A small text-conditioned image diffusion model, trained from scratch: text encoder moe top_k, activation gelu.
Rows from block 2 of the denoiser of a small text-conditioned image diffusion model, named by matrix and row number. Rows with one number belong to one neuron. Each number is 128 + 24 x the weight over its row's rms, rounded and kept within 0 to 255. All counts start at 0.
After each neuron's rows are labels from the 100 images, of 14976 (inputs lightly noised), where the neuron reaches its highest value: "lies over" is the class under the peak. Only what is clearly more common there than usual is listed. The data: patchworks of several textures.
# fc1: MLP up (model.blocks.2.mlp.fc1.weight, 1152x384), inputs 96-191
# fc2: MLP down (model.blocks.2.mlp.fc2.weight, 384x1152, transposed), outputs 96-191

fc1.265 [111 131  87 135 121 114 200 133 110 117 143 147 151 156 130 173 120 196 104 129 126 153 138 109 124 129 133  68 143 124 114 186 117 132 130 131 132 129 208 137 107 121 139 144  82  89 139 129 116  94 118 133 138 109 145 136 134 139 132 144 107 116 133 125 141 113 176 124 111 159 169 108  52 122 135 135  77 161 151 139  93 163 121 145 132 133  98 135 107  81 103 108 104 148 158 150]
fc2.265 [136 107 103 139 142 120  95 140 127 128 134 143 114 128 124 117 122 153 155 116 147 135 125 124 127 112 118  81 148 126 142  93 120 198 117 110 169 127 150 114 111 135 130 132  80 164 132 126 139 107 128 121 122 136 135 131 129 101 127 135 223 131 127 115 125  87 145 126 157  99 107 147 171 125 147 130 139 146 107 119 100 115 144 160 109 185 173  84 158 148 129 105 126 172 128 135]
lies over: dotted

fc1.592 [135  93 138 140 125 111 111  95 108 125 105 130 110 115 132  93 107 180 125 131  94 105 146  99 137 114 134 104  94 137  83 130 170 105 124 123 135 155 106  75 129 123 152 169 101 145 183 165 140 128 105 126 123 120 145 187 147 148 113  96 158 115 138 151 125  98 122 133 121 109 156 126 161 101 137 135 112 110  90 168 113 181  97 146 189 117 141 111 130  89 126  93 148 149 153 105]
fc2.592 [137 116 133 113 132 128 114 150 124 109 127 113 125 134 137 120 158 106 128 133 123 142 161  95  88 111 131 127 140 108  47  94 133  81  90 104 120 143  96 149 119 114 136 109 118 115 128  97 114 111 145 127 127 146 138 190 124 167 142 145 144 122 126 114 156 137 112 145 144 122 130 160 163 156 148 137 146 130 101  67 103  97 112 158 199 137 108 135 144 133 137 147 108 123 167 108]
lies over: honeycomb

fc1.598 [151 118 174 126 105 130  88  98 159 127 143 119 129 132 156 123 101  66 128 142 130 111 123 103 145 128 126 208  97 138 104 155  78 166  90 121 145 137  97 145 132 128 119 107 198 116 123 117 118 152 159 135 100 102  98 114 132 143 160 114 115 140 106 161 111 156  60 126 161 153  88 119 126 105 165 121 110 105 111 121 131 128 148 138 160  82 144 138 165 169 128 172 109  88  90 142]
fc2.598 [175 127  75 133 142 118 163 104 111 113  97 121 117 107 123 113 128 198 127 148 130 147 147 115 141 128 120 153 108 163 160 126 104 222 108 114 138 113 120 122 112 138 132 115 184 184 103 146 130 128 157 135 120 109 119 116 128 127 152 172 201 146 129 126 128 111  90 128 117 142 140 134  84 128 110 129 171 110 123 130 101 135 128 153 136 165 132 150 140 125 103 160 106 107  96 146]
lies over: crosshatched

fc1.669 [136  93 122 131 143 170 112 128 118  64 161 129 124 181 121 129 146 121 162 164 141  88 109 146 141 129  85  61  94 105 118 123 123 118 139 130 115 128 111 154 123 136 147 133 155  87 157 136 122  88 117  96 119 119  73 148 119 131 155 135 112 126 114 121  94 105 146 137 109 121 103 128 135 129 127 156 168 120  87 157  83 168 186 158  95 111 131 108 108 154 153 135 119 134  96 123]
fc2.669 [115 133 143 136 147 128 109 123 157 137 101 153 137 140 131 137 154 139 115 113 107 112 133 149 116 129 119 145 122 143 137 136 126 116 124 112 123 141  85 127 112 130  95 132 153 107 177 114 146 134 126 163 134 111 138 119 140 133 128 130 197  88 138 138 130 146 115 131 127 131  88 126 112 112 157 156 140  86 128 102  95  93 113 129 105 148 137 142  96  83 125 145 115 114 128 135]
lies over: rings

fc1.342 [129  89  94 112 100 172 104 139 136  89 130 108  92 140 158 171 116 215 144 129 117 108 115 122 108 124 130 128 136 109 152 174 137 120 122 137 115 143 133 118  97 164 138  99 162 129 102 172 130 121 128 155 116 119 135 119  95 107 102 139 160 180 146 154 123 131  93 127 143 106 112  96 134 154 116  99 128 126 133 106 119 149 101 174 109 132 120 149 120  81 112 153 130 177 132 126]
fc2.342 [133 101 160  83 119 117 142 143 103 155 106 137 140 140 133 143 124 129 140 146 137  90 148 117 127 146 136 123  85 127 164 146 143 141 152 103 158 171 126 141 139 177 122 156 137 134 163  61 133 109 103 142 149  87 105 122 112  95  88 158  95 199 164 120 130 123 134 124 140 162 146 172 133 149 164 100 143 105  68 127 102 110  91 170 119 121 124 122 129 119 100 116 120 146 117 116]
lies over: crosshatched

fc1.324 [135 109 182 144 126 118 173 139 107 108 135 161 157 147 107 136  88 123 117 124 119 149 126 159 144 101 122 138 141 113 108 173 130 122 111 109 115 131 189 136 118 142 116 122 103 108 157 134 128 114 139 117 147  99  98 136 122 135 164 124 111 113 144 128 149 102 147 123 128 155 140 133  64 126  94 127  86 145 133 140 150 117 148  84 150  55 123 128 136 136 124 146  97 111 143 158]
fc2.324 [ 88 133  70 121 132 105  67 142 121 120 121 140 152 138 121 150 120 163 118 125 135 153 139 110 123 135 139 135 142 102 132 117 136 166 139 119 125 134 139 130 119 122 116 112 119 135  95 138 131 130 120 115 118 134 131 129  91 122 164 147 124 136 141 122 129 120 118 133 130 105  65 138 122 122 124 125 114 117  95 119 129 129 132 121 119  87 122 134 119 100 128 131 135 116 114 131]
lies over: dotted

fc1.466 [128 147  45 120 107 133  76 167 124 123 153 114 118 130  97 140 144 155 145 126 137  84 169  95 130 130 159 153 108 113  85 131 110 144 133  91 152  95  92 149 111 126 150  97 129 155 121 117 139  86 156 127 173 123 128 127 166 107 155  80 135 117 102 148 137 114 133 105 105 161  97 111  99 122 133 129 102 146 110 153 132 146  82 129  96  66 118 155 153 171  92 151 120  99 153 116]
fc2.466 [157 121 240 118 135 104 192 130 188  95 156 121 165  88 157 121 147 126 145 128 134 163 120 121 135 102 153 146 112 139 131 123 116 160 144 133 138 131 130 143 128 103 156 108 110 165 135 153 118 171 120 101 144 157 169 122 122 115 121 163 118 127 111 158 101 126 107 132 137 135 141 133 159 127 102 141 133 105 148  97 114 152 130 134 136  86 121 160 159 154 131 146 156 120 149  96]
lies over: crosshatched